From a checkpoint of a small image classifier: arch res2net.
Rows from block 5 of a small image classifier, named by matrix and row number. Each number is 500 + 40 x the weight over its row's rms, rounded and kept within 0 to 999. All counts start at 0. Numbers have three digits each. After the name is the row's rms in percent of the matrix's.
After each channel's rows are labels from the 100 images, of 14848, where the channel reaches its highest value: "responds to" is what is common among them. Only what is clearly more common there than usual is listed. The data: made-up ball-and-stick molecule models. In brackets: how many of the 100.
# c30: last pointwise conv (model.blocks.5.c3.0.weight, 192x192x1x1), inputs 96-191

c30.160 101:486544540508457487531489504478491524464465451491482520588469505505516456438477558429469436480550575552496515444525521528525530514493518536536569530502517420490593434492555550538472460473496547506529510466441562488630494533477482550517529539465439493520526445566484501479470471556509471512
responds to: space-filling (100)

c30.171 088:454460548494460536542515426494543574502482486525555486503527566471549542500508435516524545492456515569457484505472458481576483556495554486464464464532554502503474565520470438468442528652546513551483468360489502554538569472521476503487492501515452507486498483510472482567496466486488583551
responds to: small balls on sticks (100); branched (99); balls: twelve (26)

c30.86 102:446490426503517514455540485431486528422480503487456504458448521457618474494557519509475519528567463512540465500543508456451461509541527597574511485422498498414491545489558535480469503434504522498461534517576470525503621572475514524518458512495444512543501532565478486498508524517523611427
responds to: balls and sticks (99)

c30.35 103:476521484532471494582527497495424531526526582485492457478486456471506425563476540480497506566511454513467453500463501431614488503509471486479504569540490508515448462563514436469497508530482480463524504592537471487521521478456469461480453467461543536502469597466467467489474519437442481537
responds to: balls and sticks (98)

c30.84 101:582441547539502563497501572540539537566532487462618512518525543459573475533554547534471469481479436538533514496464492531537507475483504405483429551496466472438480560489509534480521531506463529459475471494543547451514399486562442459478541525448494540448508467491552486462558613529521556442
responds to: balls and sticks (100)

c30.74 090:445497395556494517564534509503498424555552452435547542471514459464519528567501529425460435469523462499444483475369525476490566509479461461466568518459522476521477476456504450513473518534505468484561452545463562581461469576552489468435493547517506463479509454465545471546496506564559518540
responds to: small balls on sticks (100); branched (95)

c30.20 109:485467507438493576527464521510499459548504437532573540447437539502550517566461515529504461440572471427518493525450573585549529563466516503467497457511469472495432559520512569483529500513461550508490484490559490526447494482508460560510562464513498504544509533431467473479525518410498460529
responds to: balls and sticks (100)

c30.110 088:507521509519615468454498599496450452551501497476571532557454503522506490451536504562499487481552524510554514486464431450473468473503545514512468452446541468507455487487465517494546464518558523541494569532568487539566532463519490485441478513509478487527521443486496530452473453491570421505
responds to: balls and sticks (100)

c30.7 115:473544486527526494506545569505555484444492484515435442534485515478521419487550516502466493502433525475498495446518523480516562470540496426499467519489594486529456482473511519537514479473533444531465433507553499493578476502538633503524468444534495462382512499517477500520504461549501538562
responds to: balls and sticks (99)

c30.131 080:510465471469521451530509528583513478544489523554509517456482524585496529474496527506525550467463495534502522498414454529547502490490442464456508592549473477474490410512494500528460536509474538494413507525492574530471501490620444451499530507510398472467405433510486503544498541433533522542
responds to: small balls on sticks (100)

c30.137 104:468567497522585529521525541490455458477522491468530457453505538559540462534472412561462472520525452457530468494474527504492440514470549555586424505513531429597474448513443584530443464468517476514490487526504425534508431560560496504486381479518500499528552583445479539466507453461488485488
responds to: balls and sticks (100)

c30.152 089:495460442489472478518440499504508496516526508486522473533528469529474508474493480441490481535545477445509584548426479509473506517531455495426457429435519453403497482494487564543484479578477431440539493463548502546493544466501464460462412493529495538503565470520519550564583489476536516534
responds to: small balls on sticks (100); branched (99)

c30.163 111:464569471550595494476532505512501516549465575441531421455447520521514422538529544531492497581541460481493535417460556499520496493505528542476426462480547540500591512553484503489563479481506495539481485559523482488484499454542506534573564537482496577482497471523495522556487575529390421516
responds to: balls and sticks (100)

c30.92 084:544540616491567502593543441429490425547494496478492516430501530456559505465422506526533453493505465625461487483447482554574474461454446605512542497527462487534537511451470451481471517486584476506532453491503481547479512494504455481541502486497518479460525494481566499535470530468505421518
responds to: small balls on sticks (100); branched (94); balls: twelve (31); balls: eleven (29)

c30.25 093:493455479511570547444514481554545389475569522515547440482460518482573451416502503498505518540482510472513490512579495491483521486569527535490455467444513527535445473554492523531550409534517556515532508520493532457486527523493484505498492451490553513473504556524529486497421504513552467495
responds to: balls and sticks (100)

c30.76 086:474483459484481490439515451466496493519519486462533508516562471546513492492523454498517553512509493396571454495497491469437497500470467495483484461505464536476440504494499549528526455489477486518476565497456475607504466545502518391439503560464411512458483537492454518506530465513515579505
responds to: small balls on sticks (100); dark backdrop (100)

c30.5 091:426496431530475509475584385564545490458524517511547485511515557496465474497538486388506514497489492460468497494581512459504546525553544485492522476366472505559473488497487551522506554496515437461545527508505493555468549477525582546426536464505374520460460485446495470513465431481468469518
responds to: small balls on sticks (100); dark backdrop (100); branched (96)

c30.158 112:495609488511450542404448508467527526449496531478408472479519476472533436545562486521470533550438456468511495541513514509553466485540479539498484484528534508538546539471482516463483510504529459516510487438523457493501528524543538523521458461552557464532505540473504481503517564437530564523
responds to: balls and sticks (100)

c30.8 092:475514480494467549654567447502498495506507457461482507571490534489459537491510426480475507453542483472534598431484475568549527492515519481500495551480485493440434503541440501561538527437500463477504569547485537474520514501453493435511539461529536506493472506518480492491495460514466527525
responds to: small balls on sticks (100); branched (92)

c30.22 078:494503426512462498535512480549510475524570437498493576552481531548491448460480528512516548429489490518438578503460503551543513514518526521481462659430487456445414476531472569517513486501544512503512472585473471507459496518471463493487528518512499455513523581555433528536503497536534512550
responds to: small balls on sticks (100); branched (97)

c30.29 100:487511480485469499515473529495407515481497512457509549396477561521442471456469507498484483460464454522498489455546525494584518531508503467538507577409502448496419447540494516461446486535469529462523541534490466540553455456479502431467479587438467500456509486559444594519528429500583500471
responds to: small balls on sticks (100); dark backdrop (77); balls: three (32); balls: four (26)

c30.66 098:471508489528486505471501558494507472514521472565485515553416533563418502530441466471459513525569492472504580448539477501489497516556501540441512503466505527532509490590506536443535460524492511480482491512529476453535439506474510547575507507511519524493451461486457485505498474525478440563
responds to: branched (96); small balls on sticks (82); dark backdrop (82)

c30.165 113:487489477559516511442521536484529392411526499491507525563461487513475488515530483514506507516529558495549505483460524501489513495500482510516434526458487430569476467480446520538475504565506542573471487526542485535502410558504558516577442514528529554531468441536509491441538434519474509525
responds to: balls and sticks (100); balls: seven (25)

c30.111 109:550538477487491519496514472456469479541491530527572547437487427462493530544450485557553407558541469473600465540484468486511437507552520475540444441516494476523487517498540559474450453442355425477529456551522466516465512443516507455555502485532520523505462605488499497574510543480552458488
responds to: balls and sticks (100)

c30.174 104:518460588462507421499552567487525476506437490584513552492557452492511496528563579517465506432513486528568504448552487488495468524417512475445499479470522500518538545473546513466483513509568507599417488511445521485483503545441475522478419481418520474508530504500475463505444466557454517537
responds to: branched (96); balls and sticks (82)

c30.87 091:484524465503510534518581495564527517478527483576472532529508499494459514559490463350484429475520509500481542474441481559585570520461528474562529440465527362498502498479488474465437480492472489550545506484500601510505495500508476520502493515497543465519490517523524503595513483494497503488
responds to: small balls on sticks (100); branched (99)

c30.113 099:520489488465528530560487476474540562461488473530390591477490576483466553465482532469500472476546524481567514432474549421609570490511508506425465525508486503470492558504526468487461524447529494470517492515567520583463429527588470508407561541505488438548439463464510542475430522481507514558
responds to: small balls on sticks (98)

c30.136 114:560452531484575501469542516529460408533577473504536490460553474511463552541524571488533514449503471492484458487481471462511474500440522503509517501566455544526462515444467485426500555464590479482511453392542444525471503539453517487584424475490466512543544632499536505485594538484490533548
responds to: branched (85); small balls on sticks (84)

c30.124 102:497505490411525495493461496477600492564495478563511462489544601521443421435487398506497548498517461429506552444463469500463557501467519435524498576421517481512430525509478460534451516477433481523488503452498512475471423511571546492491538556544528434510453490460553537453519495547498462493
responds to: small balls on sticks (100); dark backdrop (99); branched (93)

c30.148 089:548486444516505406493502555519533490562515495518485470457478542523510499451486540418464410606530534434515550539546481462516560471439479475495479466460482463484563478452554481503418500421522512514456498448452400515558430526513460530461503545458531414438481469478509498490507528574457410490
responds to: small balls on sticks (100); dark backdrop (100); branched (95)

c30.79 093:482610568614425517558520525513551535433478527462457543428464485534501469493510506443537555528438463492515544521572544540460444482527574521544500524495505456555516476508456533520478446489437490453438469521559447500527478537548514478559483521491536507524468580510483541527487566415486453478
responds to: balls and sticks (100)

c30.164 102:510546484528466541474479466521484493486506445590504553488555486490470453470572524551525440514524469519585469494413467455508489480467515459491409459557547626483507447549514482484544508508545418534457518498537542556517489551508573474474509514424507487422477485506520528535443495496481498452
responds to: branched (99); small balls on sticks (85); balls: eleven (28)

c30.178 095:527452519541550500424524517519559536408511525543483511511487551490390487517473505473465469523507508513533515453514518495482566509473548542506496471546509463491554500444516477530435548517493485473516484519515502561430535507435502467527447511525428516481517492520456482531452525546579464501
responds to: small balls on sticks (100); branched (98); balls: eleven (29)

c30.55 095:469522491561446536559468417495514500435490543517473464362521570513491473515507428468528427518466446505547482520463556540506488495404531575571436458518447454515446486471440471462555500485497498556476479487564478512514433540513477506490417517491509461592515512462488500511491529427556506505
responds to: balls and sticks (100)

c30.187 098:510450476488492500484462540662585477532481558493514502516448518486493492504502517605510478580544526567522507509628519467465464500520514553508517528577501510491435503520480601586508536519487472517574482506487490397494436530459490443519510507496475438467562560501518460416508419509495545497
responds to: small balls on sticks (100); dark backdrop (100); branched (91)

c30.162 093:467587422552503460544502526478452513449473487491436417543498509488497538515526595488504441525493428549373475512471444461430513502541567458479500490523464477579456487515485563505501501532468490556505484464478523478523627488497479425514536460550476509581437461514521540472495473570526522444
responds to: balls and sticks (100)

c30.11 087:442483478491488506483490533466521448498551511421462475512491565547406483497535438490419464515458480501483534489441505497557516520459478469520498554466464447455508507521517589533460536521544533496560498464416512635517538501521429534467499545524546546431515476541472539523469537485456456496
responds to: small balls on sticks (100); branched (93); balls: eleven (30); balls: twelve (29)

c30.97 090:478545449416527530493536520474492496533504469540472491517484409475522502497482540470535512519509478506484527549577431566440471481554503466522442511440538479391482595484423488512513497536488440505470476454461492543494506396499484491564457499517506552483525590495579522498499458465487504509
responds to: small balls on sticks (100); dark backdrop (100); branched (88)

c30.106 118:500506514487516478482463505412513477453522497440473443481476538446492499580470430549483488556548531546528562524490560537456556535404453456513478487447525514589437469519442594503534519480554504439491472542461532485477507489438486501503539497502562572472540468484492484449550551482487534528
responds to: small balls on sticks (98); branched (96)

c30.173 092:509447434483530487439519462463512460531451522555506503501522460468484487448460535561529521496558470457519488508561548503515457494499489500577505426513500537508526475490493611506488485510488530471465458494479547440514452532548469518618516517461595468545453444504521474511504546479475416489
responds to: balls and sticks (100)

c30.184 103:466437556500505466543555541416488479448493511488428495516559524446517607498506441523440475457490510475585504496545521583500521530474482494490498477508452488408599519490556457473508458460464475530479482510568560466462549486511422508457525541520497468480480455485494504536524537524521501411
responds to: balls and sticks (76)

c30.93 078:545459473494487493576460492471507485479583436482444507429522569573451473520511503459495574556477500504536489481423503496519518602485501485482541610394468477500515441557469510516520447505590509466508611534515451527474462522534526520492564495532489535497492481533475538594527495487536499513
responds to: small balls on sticks (100); branched (97); balls: eleven (28)

c30.42 099:538396488558491514505592482530507508494484528552453534483462459470465500519527542497477561474539488525496524574488468499491510506471474466558444578460461485449461511496562497503493369485448531494563544539487432514513515514465531522495541469453449497498547408544437484559523545489528403520
responds to: small balls on sticks (100)

c30.47 101:523545374416545493458524506512505488452455537523490451519477481513517555467548427471579472518502492409540459450566509533541543520468524498447496475460512495511555484523484512420488489497527497490482430399563483485463454473485520468466552532571545525463488495469534574497559474488548528452
responds to: small balls on sticks (100); dark backdrop (100); branched (95)

c30.105 107:489493555461429501529486392433525538526526502451519548478537529522593465505507457538496486505560445513545538500563472462587541444424484497475519619440524444452492527504477522481458512506511460467479490589500483524495547467496497505484441490495461490437459512555479537463463529437430506437
responds to: balls and sticks (73)

c30.26 117:611438508480486466411483505502528481557500516474439456583534501518397525468459549463468533534494523471488462570537481500509525549503546501536449498515533463590472452489520469523506497501493567459490547447554497511506523495641563540538489471528532425492489519545511500506445453476511459541
responds to: balls and sticks (100)

c30.82 097:515454477520512592511580532494520450476476421442510490502543498557487518512506462448570475492500466541501495490501458422464446484506443498519503517418572445559474472488475508532484466432376530516514492413491494485486517598458494479431514509506414500521497490497460460456551507495455582420
responds to: space-filling (100)

c30.62 095:557441397453518479565525557504558551477568517449453451556502587510456472564523500473483535450550533403513490473333473432503550469455490484483459467486519454518488443486519508577518474543538491464486549429615491531495502521514542493521514479494451469462549502526525537526571502513523472489
responds to: small balls on sticks (100); branched (87)

c30.122 084:515435458512469534605527506521435511561527508434515604468449519521541450508541415464476536511489418549482510510465505472567467479532543492538512549547476574549498475554521481486509492500466491435540452478460498539451467496494535492503481533504417500532532477440464567497430487454496576526
responds to: small balls on sticks (100); branched (82); balls: twelve (28)

c30.81 101:489526501473499504492434544542466480520564545443598480591487481510525404539539512428485510502504502513503491508499524535539494477456470428418511474480492531461433533451602482477456486547525467529448505462565504533499548521501529506481490496483463535596489417531533436520531491466486435467
responds to: balls and sticks (100); balls: four (26)

c30.38 111:564540551503496510379474553434502553487515467457508504437532445575553505502456545462507508504538483444437514496494449506497445492546537453490510488524476535542433473470520557508442571538511494477571544496482537486510515536508484412533479545515483451490517511542493514441560448573442490517
responds to: small balls on sticks (89)

c30.44 113:486484569497530522481408538565543547515578520464457516545538445484476542505579515490483469510536504434528501461549539447524404451561506423529513477476471546420509453448490501480487387484461530528460484460596495498550509475562533498534456548544593471453532521482477468535509563503500506453
responds to: balls and sticks (100)

c30.58 093:509540476503446464451500592507482549488455489531465456506415512438491539431547536499449536507462431537494430532491454402460504527475522574530539452525544500563485564539440530454514509517514578495470488526511528466509528498520552501506490468422493535491528549556518500494511532515467469475
responds to: balls and sticks (100)

c30.9 089:493522484529453486501486495536559509487515463551438461418520436522485503515455505574564548565514457496541429500456493488469491501543528563533495507445523514449458509463445471459508475518507456504534556506492512583496506527489518478482515488463536453523485534496535463433527569472473503583
responds to: small balls on sticks (100); dark backdrop (100); branched (95)

c30.188 104:469426449525486488484445505366522484546460526459539429547438455478466479534472447484482487506459448504537488448486395478477538512467493475532491517497517517480475517499475483497491519492519437585494531450479521512523514523594546470487509438433489502508501406442475540486572538532487449481
responds to: balls and sticks (100)

c30.54 085:480477424499534499510502526530450430516463406511476517515510524422487516545525540579517480415500511401483447538502510427570559464502450488512453498421520511510519448619491468599533449460519497500519527484518425512514545498402487511520525508433530525555503546536542528627573555502564483496
responds to: small balls on sticks (100)

c30.1 110:553516449493445459506460514568519529532503564520488481480473516379442536526459536487489448482587532536532441414466491625477492501483522468420525497509526508466545497508505518470535473568569534527457490469522382488608495480525527474508544549470562473453479506504524508514469449452527450588
responds to: space-filling (100)

c30.68 084:588469445512499490427449460498485456499586489521526524533464468474505511594459489456467451512511539399542524446409490500492563435572483500516475469497544603502508401474563514525465475443470517439513535484515439486509553568460471507452527578549475442566499453494468556506484477513554443482
responds to: small balls on sticks (100); branched (92)

c30.175 087:425498619581507470497506469480475505513411404452498512506551522511532525476518517511537556476491461461480517558460496415486553533475507554453497513564502562446511516507434448504449465512434508429503558455462555534438558526534515510531410532543500545473541483501533527662463518544530492525
responds to: small balls on sticks (100)

c30.135 096:464441571471458518444522508468545451506531522503547512456501492505473424532500464583553422513590559529509522518489437520493470578571572468469551448503531530511521513456487471441498457495449521463401476508460525480499477491483464458490615424431514504443506511472539476489479511507450499544
responds to: space-filling (100)

c30.69 093:539451434411577523447563503474510552511479520489506488498474493509457404485460519475458531440514568521506501419469502525550514491495542474534510459543390555493535535498467536480467439541449593486532492441525516476508501516501489496526576544546508480497509460504468510450533539476512452537
responds to: small balls on sticks (100); branched (95); balls: eleven (26)

c30.104 094:536476536549508502484509496568527523455528412515449496469499428498501491491500552533512500528533476526479540526494484504475546497527539507514474421561447537501544469472477496432513487570446521485466507494507510493502517430503531523520433540499461458567510501481509473499492554535472509522
responds to: small balls on sticks (100); branched (96)

c30.85 080:522498472547444548508515546500535462451550507553469403509501491513524527459488548449453496510483490434434530423618503508510438458493455493541480464462532382466521480567440503542499462528520514503532427474563526545496519527512500534583465463483504496461517509549455524524509447435532531492
responds to: small balls on sticks (100); dark backdrop (100); branched (94)

c30.151 114:515503485547491490514557497576549481486513444484472513563532476526482445466467516472487446467441460361505547523504516502540511457497512455452446481534517525528493595436525532597566524509508445434459581497420507527563459487513449529480555439497458496541465482479533512521522501479553448574
responds to: small balls on sticks (100); dark backdrop (85); balls: four (35); balls: five (26)

c30.157 096:436452474571475552414589441484410504469562532512475507457470481450520488590500542551540489423457483410441543474488480519487458510474493409539604464462444493414542469529509473523538473454561487534521548465548527543465509435456528507506452520436510523432506523478557484541489487480541525526
responds to: small balls on sticks (100); branched (96); balls: eleven (29)

c30.177 109:504514456463465513530493511474487488535477501477471543457437527581511410518559461492460504507497497475445504477490451548555513485532576468548550545500557536487443509537522447467464417453522511495404503534494469436467484445514446473510595527472500562470466487487498529505508603516484446492
responds to: balls and sticks (99)

c30.159 116:496490498467467562502602552516489523503483528536442579547514465448474522516439532535423520510499482491410580430477534536565507478508461524506453574486491480455490547576479505442478511454479483549474504624530548470485541496462431501487532501528499522463523441533522516472474523510436559499
responds to: balls and sticks (97)

c30.83 086:476519554551471520443447469404461511503463589529489521571485526516513512563537424547464509454523484543516485520459481530436500562555505460493516501588517574525517446574502486515516471455475500518481463462479462529576477496440510492502544548563521564430459440553550532502521449460496476472
responds to: small balls on sticks (100); branched (95); balls: twelve (32); balls: eleven (26)

c30.169 108:512521521493537465424438517624540541454528514571481460504507528533519452523423482543479525503479527527568584476480554517493517504494519431490449464579466507519487593463513451520441421530517464460437532533445467467473510519505452506518542467553510524565465541448506617534413488452557528516
responds to: small balls on sticks (100); branched (99)

c30.28 113:589496476549534494443500555574486467556534461449556460509473446532465416487502476493535502510471502525557509477521503490502456430484533477491447539509473533602506472493516588459546392519382516485454465570501510526434483468536555542509484448512508530454509587498510495442573443514532502537
responds to: balls and sticks (100); branched (88)

c30.120 106:490496484494460458540462457597490568492452515585550470553489496458469571509513539437474485484443440519494576515574496519567489547410475458506542483604517551488500486501426412524470372512491487546503498462527524499488503525498510489466510452524476511494462549478534470495486448552532542518
responds to: small balls on sticks (100); dark backdrop (100); branched (97)

c30.30 099:495478326490504458493444535529526493394505521510585532517510555445453493468462569388475488467492537426513485444494480543488527544476503580513480473524543412500459473486504491535506478521465502472553532511482502538495499447528494522492487452441406523466553543547503533575491549449588547489
responds to: small balls on sticks (100); dark backdrop (100); balls: three (33); balls: four (32)

c30.150 091:440466528578498408516432520523452508442470429554549463521439518456524471526548514518467525484527549505587508549492497513474527479430481479469481506471458557439520516539561641471488467514492540519483493508498469504522507505512514508451570494477496543406487497440571507520452493532515519539
responds to: balls and sticks (100)

c30.37 112:515552474389491468518469626451396468528452489517596560489445490547535513492442550461461453499558530528522556427527498518475463533501505523418576501524485545510474517499501573463554535510479503457565512493528579552427584493510488462484567530473394516506480557535469487462501474467503524565
responds to: balls and sticks (100)

c30.141 110:461510480424476476475504544523498540495414512521517517502486511446531483479520440532505527533515491523516510504460408507564457510483532474454491527497509489527516568548485546515509494488481539506462462514559619518438520524489463587509489559511541465425493560416452478478505501528477565531
responds to: balls and sticks (100); branched (92)

c30.94 102:549463442500502508554489476476435513513471504529441479482546500508449488484465478495504422531484526495484440468493547476513586476505480531520487434544504479422532493455569544610581500431457543480489379550556472524510509519562523478402526495529504436469573434478535619479480490531471463488
responds to: small balls on sticks (100); balls: three (49); balls: four (37)

c30.172 097:483469461529465514455487516452468469483566574500446460507450565562485490450443474478447491519442483558420499504535491560453470474558530477542481509557480529600461484451454456502476494524479522544518474531513469422496480447580515470517521442515594514556535512469518489508539584494484479529
responds to: balls and sticks (100)

c30.185 106:478435567549445435487535518427461483545451540522528508530475453500562538501442495447460358456432481495446508534517484515440506529440506421584513540447486513458466494484530476483521512538499489546521506431525504481478511459484497485493579526452481485583467500489495511531482523541510465500
responds to: balls and sticks (100)

c30.190 086:449458500513471496515518452466537512450499517479503578528531520573520501477530462395529522498481508445461498481518483493413484483512462468498442452481525383557482460453536483497497476456516472497469501462504439522460539511556503518535463584505479551508505480415484445612534496557484512480
responds to: small balls on sticks (100); dark backdrop (100); branched (86)

c30.126 087:505483567488510506509517512475540529409499491437481520514498498512511492521460495577482493452569515524451469489390529576467470569460551494428530479480475515454513454454496567533475467462502522554513494441475455500503492491525473501562540557566475580596557500522475496565492490517475534502
responds to: small balls on sticks (100); branched (95); balls: twelve (32); balls: eleven (26)

c30.78 096:446444574470527481455524516550544419447556500463532463460467499402415495528493444546466480428464479577503492523433560515430457477484541477545459524510458520513496541445538458483501564527527513489489517486538492475500503521551501483533516489509494535495465530422566507483548457494540518474
responds to: small balls on sticks (100); branched (95); balls: eleven (29); balls: twelve (28)

c30.181 081:507385579489517491513488552598477485556553465491490453446454511465464543463499439528515535492467472553571434534463463460480522466453542472531544500517522503467529496568472504509509521516506491447472574463435507536525447437477470471429509466508532527531463463538511527541458491559551584511
responds to: small balls on sticks (100); branched (94); balls: eleven (30)

c30.98 106:526418500457495493509518485458454485468515442432449471629519502507521601533469564506526496527477539510571524498439498508609477461469374446444504528522455565537487486500547476522410481446522492524500440494444541515509540486501557501469538555561542470488527545544465552437442475467463417504
responds to: balls and sticks (100)

c30.156 084:538506464484443439483543481485427511583558417493579422564558470487518538514464513466451470448513478489523494527528475525458455505531509542591471425453445505439553484468523514453521485512497472476567532457510565500439539471509474491502458503437539503468549484441561509483485510478501467563
responds to: balls and sticks (97); balls: three (34); balls: four (34)

c30.52 083:476510538490441536434447475476445486475540457503524490527514490566523439573512534561524475525510566545395430551482482541500532424522464428466567452513437476451438497528457481467506454488464520516555494488491490532471541534474493485479484560486527451563574486476507422476495473436442456508
responds to: small balls on sticks (100); branched (94)

c30.99 113:571488476552524515503545477454485562511442548407487422544451490524472610547472453493413469530489531490557466549519518521525508420483627546615534451522498513514485525508453493532448468488588509507574492489509501465537495483552533523542541509509524464525460460528517556487438470462570489517
responds to: balls and sticks (100)

c30.3 088:487506407470479528608560444483539553466539454511498545538483455504456533502515464508497544513507477499495593473408507535615563499438492466496543583464479520460488514540427433502453498529486475500511570514512466502530513520500504536482514533462490501524505481479547485497440491501443487487
responds to: small balls on sticks (100); branched (86); balls: eleven (32)

c30.56 108:603522465556554458429545536416531475506485539524436490513525474488487571528517471524561428526514516501491513519586490469538492398499501535463436474496557538510518525485514549571423500493502507494489475509462426468517533478559488477531492546511496499551470544466467477540531569490535457575
responds to: balls and sticks (100); balls: three (37)

c30.149 107:426525500459516460436522497468506470537573514532508489528544512521538461475518517532489449481408600531452469540462470610494453543551444443525446520531485498497522591497469470529502468524556421508523495456529538490530488492418430472446563426462480552481486541483537496519516423501502539468
responds to: space-filling (100)

c30.32 099:505509475500516390494481528570456545452479463495480501547417501479498497489507566514445555447518547512580504513446533535514477484530489451493484439501419480542543535558486462478530499464388463514549507449537541515502563534505551502462512490558508488552445502500447504447506510520500503575
responds to: balls and sticks (100)

c30.182 087:496523532483442544513432481482570533531486499495410488552530538516475491535560483548460512449519472534460530466547548512483439466506473442529482526522458542486546495475530507568533451450493539480550431482432523488488571549553490488478462468510535459498488489535412510431531531505431477545
responds to: small balls on sticks (100); branched (100)

c30.145 103:509480458511525535469496546576461450527444530383530460522531483453574465549525561488439522499529497500523496558546485472483480533392535504490462491458467497483488539510498546448447509505506449469535496575420522562533536475515563547491550473495535567534567509487514455549512434557473492560
responds to: balls and sticks (100)

c30.4 086:512514489534484517477491480491509495496513457484538504509570478489479509505528517547519460441428487526489463493380527472530487555559460429504551427631493607483516529520479462516474525524483520493512435443550449565514497501522530453463440476450491506570541538543526486550515514524505463522
responds to: small balls on sticks (100); branched (97); balls: eleven (32); balls: twelve (27)

c30.18 080:552487582501558526521480500493489530502535466485509500490468495515505533508478539539446555620535469502450432495557536495482549442491534517610517442531422559450469494515484492458478486553576495440545462433505564471501453437500507551447483523447498516481561551555513534516557542521491507496
responds to: small balls on sticks (100); branched (97); balls: eleven (26)